Rows from block 4 of the encoder of a small masked image model, named by matrix and row number. Rows with one number belong to one neuron. Each number is 128 + 32 x the weight over its row's rms, rounded and kept within 0 to 255. All counts start at 0. Numbers have three digits each.
Before each neuron's rows are labels from the 100 images, of 14848, where the neuron reaches its largest size: "strongest on" is what is common among them. Only what is clearly more common there than usual is listed. The data: made-up ball-and-stick molecule models.
# gate: MLP gate (encoder.blocks.4.mlp.gate.weight, 768x256), inputs 0-127
# fc1: MLP up (encoder.blocks.4.mlp.fc1.weight, 768x256), inputs 0-127
# fc2: MLP down (encoder.blocks.4.mlp.fc2.weight, 256x768, transposed), outputs 0-127

strongest on: dark backdrop; space-filling; balls: twelve
gate.278:083123148132161109125175073133170163096057137086110183156138140087158125121158176186160161161129161083153142105064145181179166122066166079116074134179140111118166115116151123076159137127077074145141086178124145132147085195156168118134130173106116138083112170123084156158145084100141138081141125131120093098119169106075103127136189139092133147103138141126104210124123127101128120107146
fc1.278:125124148109134106145124140146144112124132088146109198130090155155085078063122137145149147160133204135112088105076153120141152187113111080141111085128113129113174128090155169095194108167179130132113109200148112067134132087169116103108114118151145134095131105182160157153101092034159118156130056096129102116148137111163091153075143081087127196122135121189114168134079096089143137138125
fc2.278:145103110160120166106130169142060159137130106157054129116170103118161175159070130149080057135160123133124150162142104084101123113129090162090115185114052186163083114164172105147109137098158156130192143100127113173125136094117201174129125121065131167126102073192108109149127075140082117140115107140134137174145082166091179146101093140162158126086128147126167109126122216141169115161122

strongest on: space-filling
gate.580:163175079223166106154176129088132153084107132103135091136149120153087085142079115137125173164144124114161170141133107152091117093105115116105080152176160080120181135147136112115173174076160109122091163096126119043162138077088175112138139164165101148138094106110121082147118108110074092117137132153098201117092106171139124131155178163139112156090083175105110162115164124181089088163155
fc1.580:171097108154140117155181084170128112083178122158159139140121086174069193143131156178123109163122118126128149093124092110121130101164086133114133113128104127125165158122102105121102105143138112131185016125131103098137106108140179181117089154170149107157042151135102166159121080104173098162115165090152175154210151132152103171109209130172099168132124093146069109160078127154163194096098
fc2.580:129109146090177159090115164128103172109120136127167068140141136178171153125135154137148095143161056135111083110128115156165093091132134078117168134093121123145129103151115114084117170127185112168070090153150175142165122180143094148195122111064105160172101144129198179143107107106098141154096172115115123103169121122104158130099123078152118164150166191077164100106108077102158130145146

strongest on: small balls on sticks; balls: eleven; balls: twelve
gate.121:143119051157106104122063064169107156086161162187105102139156119109143109130162156146109192102175123097121127133111145159188089140133088227073110105132121133157090156125119121160128168166141141170104136057095094085162126077140141193135101180140136116094110116133073106076214130108146189142106089191116179128183111161109121115102130129144108118135118137100151087130142176129123107016192
fc1.121:079145215159173139121158200105168155166114074050145205118089140123139119117107069119139110140142125156112143117093092147092167155109165140180120129220141092097159109091179088109132134129107142147161144143137090125161150121104127113166110114116163147124177186166145168140120154118121132111160166127116122147111101178192157156084142088130121185184138130114141147092113090104093112126070
fc2.121:142109045134099170159058076138090211140174096099184145095111144128104120115112160147140148113079124109118159126159162162161115167126141175074128123179121197149145162059159156182091142054141138177129214112125104059137122129134119196192080117165094128152154133113120101103098145106104104104099125079069111118136115192170136094124124106129119116102182169145115097164148101107082104140173

strongest on: dark backdrop
gate.475:169160098023118165151115149108164112139112134079154120105101146168123166126065136101106154108176136146099165107092094124109157120137164184161150147145121170128089090170125120114116123114108153169089077146113146110132150104052215125109178066106155161112059138108133136089149110059142173186094106125074116146132133091120127142132122123090187137098130074183098136128111117141096118172156
fc1.475:112150122140159119150122146108107137134111096110159121195196094096114157078063083158175131117126132117133147148191089147129116079158098155124080154116099135108128084134071106144113152091170101124183089175184157100199171154107157118113157087115162125133192114183113139118110117129146071148085121100097138120096136049113103158112112176110170116083131083160113175093113129177127153134162
fc2.475:138109149148151127137127099116146126101132156188110109131108143125136126159174172121089117150124128170180081112146204126137117191093154077100169134107141089182122187109132154119114098127126139118150115108053105087091090121185089118184114138133104092129098111073133130088149156079125169043143090098144133156157134172176155112080123126121098136124139129096191084132154120101166098131121

strongest on: small balls on sticks; green ball
gate.393:157184078091127132093132126127089119124183111088120075116178146182081096094176109128112117155109169183090116102094115120161100105163066102170176127073102079081171137153093134083081066153095106125073156135122105116165144119057118113063156078111061178098158132148097101159099125141177089071086179096132113091125100155099147184112184146143154149133149129094101118095163132137135119127124
fc1.393:101109160145111073167112178144141140114130114150140107125112153105154178141211091130163053137095124118143160094183139161140104159118172157147116148124110149116094150101124155185215161076140219090108118082141170185134156127119093110153140154188207180134106142155173190102128073099074128160078146123150154099139116104117083126116115142184169136134141111143113125157108100137204100134145
fc2.393:136107101157085145114147118098135116117153110165145167141118194207110110138110144085149202079196135100083135165099120108131124132143073167108132108174169081160106075098133160148118143153117087119079147135125083084102130121104108120119121122157104145100158118141119108108167180117127178119124129123070132189133163139125120150183123141090086069182114098150088151117130136120057174155157

strongest on: red ball
gate.187:157195165158109100098127154151080133157120102143152176101115146109107149186070164146134156126094138091125079066127147084085137174140136095160173075128090086121185085091095035143147135097076162141112153128122130150167151159140133101174161113165149140138152142189178124111089131098135117202100176124060144149098088079094109140063070113130148047138183134059160150144054143082161069094078
fc1.187:074093133158098123139139141174104101152103134147154100124129088100132149189138168116110153159084132138142058066097157116133197110136162136114122152079138113138186163076099049152130129085113167200125143123119160109156114161146082042148119102179154096129087130121161114099117175049170102152153126159090101151146087092114116162144110181134177121107124124124140150160058130112151074127032
fc2.187:123067124201158068164073165141160054148156136173113090151128077110140155094132065071143057086101165116109072185140088143125200095134150167074122152124127161170130202168128136108048158139174134184091085130123148058120112130059071119101089096113136130153118112092081168143113127102130144077104107130164152090108106170138096195114125143104077136130071112179139169159149132172110178073200

strongest on: red ball
gate.726:074101095105133148190137085108134093175096127154145172111183107085163137166115107203083146134111133132105109192132132124143122155159104153173210140098085121101164090143119087146128087092154112112137158190140148142155153133077139181155112143081152083164092114128164094118171148118124066137130076131155154030085090134136129101162146144105087084090189132144076116133109146189137163160163
fc1.726:139121168110112152127145105135088161125081125098162046175112191153077106100132113076131123128144114108162145089113145165115151095162168101107123138162115190166134181150108109161187133164061146126147108117113106162119130138112124128116164149161098096138144192104152149134085099162118164124082129159113135157140131137065129178065139112136188107118052117123145147156165108109156111149091
fc2.726:160128099155149150152173078160103125106112075153081174145130055104128169153125151127131143140097185103190095148096174104146110199116116154119126100113135143095162149121154111110146105131214076097156147136168077167102143143125089178154096121089176156168137107118165102076125178112113145148129082136137165107097107148212112131202159175114129121129159108131081066132102065154088129127137

strongest on: space-filling; balls: four
gate.195:079141190108099095139074128192104125125105099126149158125108160126145149094094121055174185152189080129198109117154136101135147135149155090133091085162169136160143109182113133173079167139132085140098065178104154097113113156139055116175117115101142115106100091177082148127094117155161115131067118114180127141175161106149102144109127081079153121118090129129209076091139117138153128170142
fc1.195:144091114123106148138129111111120108115154155109096184138123143102141088170144120097135145160144125100137087096178142113111094050215170128130131152178161189131088077095084115161139160093121153077116043090111167087069135148183073128103095104121155124118183088131166158058116083156140150131088029111122075115098084127157084130134109150105167115197187166131091065062113150118094092102143
fc2.195:156145151144142100075186097140125174143102167123120063099166088140135157107115117137140128148081141137137086133133111147131137162041136140079078093055132147147145131135127055129128127145098153122156117136057127142073107127100192124176133146166118150146109118106177147113146101121092118130155171090187152099157117206067173155177149129144060141080145099136115134174121120137179140122136

strongest on: dark backdrop
gate.583:134141184102131131064143128096078111157123127068141208177128076118119076084149226126091106100127155094103123114078161088134120121145149107140108116195070160072143162156147088122149107112111165125138112181134144123065100178134132078146113116074191092134105124111141178099144124083120120144134169120195108136137155125086157139113079161127157157149178092108112109162134124128170159114198
fc1.583:109138130127064128126184211110134114170139172105119162158150108171130120110113157116039070152119128108084107111128145095149138158182129154117161128158055123095202149139140093135094144116143161105108153137108129141050097124073154139164085095089176126135080176105184114113163106128166093142124140159120151075115099152095180105089054114135109121173196049149115091127122151161120170167163
fc2.583:149154092167166168086105138133130118072119102121143080114119124101137128133142121156137202168104110142090139162113140104176157108144096093182101097162114148085134140126159171097148129139125098122142120119060103113154105206090143186169112167132151189116127149135144161115119163097118130144093103079153078061125125167121098120176142111115106124187209142101084123126105128179114113041185

strongest on: dark backdrop
gate.378:150164168115108120082139151113042172147077090125125129150124145150081111135100079163147149069117117146202085110142113120114147082114165165171119159114141160152136142119199112081122110117125149195083114168140071132126125141088140085098129076152111128076158094096129125152101073155086136207154143136173137089102153153166119188124158173055130128090118105143067152150171132111102138113151
fc1.378:150128122123180113131097164179107090147115090115117138097056081129108110140123110119077128110146162154131133092134171121136160093121181115141128126070138152130075095119206162109144079079150118183103101145225137127095068067079140086159124170093178123142092080170120093120116124094147160123093073119131155090104155099159134125203134172116085118080094114141077151157090116123141158145139
fc2.378:078181124168137078092115067101108161149099133101065076129103113089131133100155184104108092082161119126138145115118173118142211171130136157114121083126093102151119139181103146112134106178050125180100138126122151127083148078093122182194068136133114164161119105152133168157132177121084141100087143081119076111162125118135118087113150157180087128090130101094136141203112139133130175159074

strongest on: small balls on sticks; yellow ball; purple ball
gate.171:030160091082084148128156070148078086114106158112133180112156120173121065131164146114097113149121138079131106114149166124168107094134071090173146134108116105114058111193135122124093119126111070116090114107090100157111123138136058167132133095105062200118099094135150094183173154102150145141062140075103044120129146138057183161158153161139139108134148144107143109096144148142110138169157
fc1.171:149168112134146151150147140101131159106119181149146119055153143174099104098130061188097121111080160126137157107112144115135108124108114130103116141133112130147112100154155196156107150132136090100076136132100154116099169076119095159112122136100078155098090178184137177210167118144176104116073127067190092138104170085070120174155117156144071103093090107084106126134147121109131156178164
fc2.171:148128157132157085129155085166153148159165078097153080159115111057185172117148103127144095147239063166164162063135098213123171154116138172142175136097115142079118109162176114174172132064098174133120142135055081135116128101152193064116093170112161095157143130143073116093112095132092130085128124155111185083101064130170126122164097107119137179114132130093107124104129128146110097085069

strongest on: dark backdrop; balls: four
gate.588:118169148100091106103142159102103148159133156041153085131108157119138111186173157116140126154126126158162144142112167164090077080111159175143135088119122128131148150177118121135181149120131185128127130166146132111087116094082176151105088142123143109064167076173130148101102081095144054105151161125135119140122142170131125219134080081135133148124117175132131120129113105116137095108139
fc1.588:047116143148107155069187110079142132134047119162120187148179130134126138086140140114149147132128083163134173135116057142157195173137221115086076126156199094133146117148121122142145125137105096126129178091126106184164119184142152131118087126115130079083135134152069111154102155157110162152135168132089122162125151145120138185123139084106143133110143121101148132150153170118134158142144
fc2.588:157101163153080109144100147125089095082186147094146120189219094115140116125119064126136068150139141148138116103114118068110092125135196137173171198077109181158151093115111123149127189072165135110127139176145147097058129096114167105116120110123080150075155110145199125155140071142124086126092085123119129076133124093091127132103105132157099135122163054162122149159141138120115099174142

strongest on: dark backdrop; small balls on sticks
gate.402:112141164130125148123067146088132175135161079102120069157153071159106085162121106106104116073122070134074145161147200107087087104180127163150127141166124155129164070162108118117084145127151093127145083145154160085121117126062148176100158070042148208113099099096135158097128149085131074141146166192127131114127152153117204113101109110106155163133125071226145146107075099111154102177147
fc1.402:136152213143131196134114119067128108186172102138175125146124046120134169136157130114166113124163119171127124099087101113148121142178081177093140189094076099092157114099099141112131078131139149164090121139167147088086151177147102131138104146132146095073043133170103137120117190129135116087132183147035118117072147124120143154124163089110147180109165108135161128170140153152140082081140
fc2.402:125089103101187117124179135187134129129096159118163087129046111060112079101163155182119143154145150102088115106146155094137140177125077116126095112070099121091154111151149170091099095141127140129129119169062084194123090128158119116064106175201068098128123096093112124107175109168206159148145200109118128126208111134122119162167068067159171086169153109172105078129121125095114131124102

strongest on: dark backdrop; balls: twelve
gate.501:112107150109147139138139117181131083158078091112117145107118080071077109106160179167117139094159168109162099167137128108125147119110138087146136088163132174118064148107101146096111132132133102121200097179011133062111118096135124149122139129170151120088091117073111124161149137114116112068141129157182099097086177133103118152098194117189150162108072204149121102148120092211146140114072
fc1.501:127183102124185097120103100182123108152080132174156171129117110061127158077129162132214123102131136091164154145135107132177166139076104112107092108102125093065126122133157154142123148146145149039194154123093143119154142170104091120174097141099136122082096104093095113152097133129148160181138144067124119144085191171165146151114174152111133121118144126110139122128128101162145132119110
fc2.501:156115099147119116147125160063154114136143142095111097092142152124216123127108109071150133099121068137068149135118109088103135164146121122094083178132118184175165115159063109112136085130091161148158139111240141107140166111130120189137135158172184113205176105179177145093104153119110138141059136137088053119164051068151163093134197095101147149112168112146160118140125122083076108106140

strongest on: space-filling; balls: three
gate.199:123184094117162124135114140102121136159097089171121147100073154107121104110228174117174103129191143150122119136143175147192120178176145104163149123146112143136146168110091155106149088104140092129095164102111111107147142134075086125171120128203144189142132100099151166086122115118094191100112167154060097121162161143171102115174058127141098137064118114091120156133139195156126170088098
fc1.199:108143158103119189134152169153139138156104119146154155102113096154123101160107155128128134141130120110109132102138089119079148085112076176115142149105098143216159096098134097055173178138081144107142071155135127138061130095088144110174109121188117094153149171122120090159099143123177109110148170188140182129161146126115110145116175088126094140140082115118108121161143161193182071102150
fc2.199:109153155127131101105168171169171142137085158082103111149120135067076106113061084110131117141104111118108103155112132135142143155124143129146071105114126182151118087129132122093134099164077150103176157113109136116140183132118121137097160185123149117060085154150109154123141137151133151100133158112183087146156145101124122064099139094195027042156102114151133121098116111125162151105123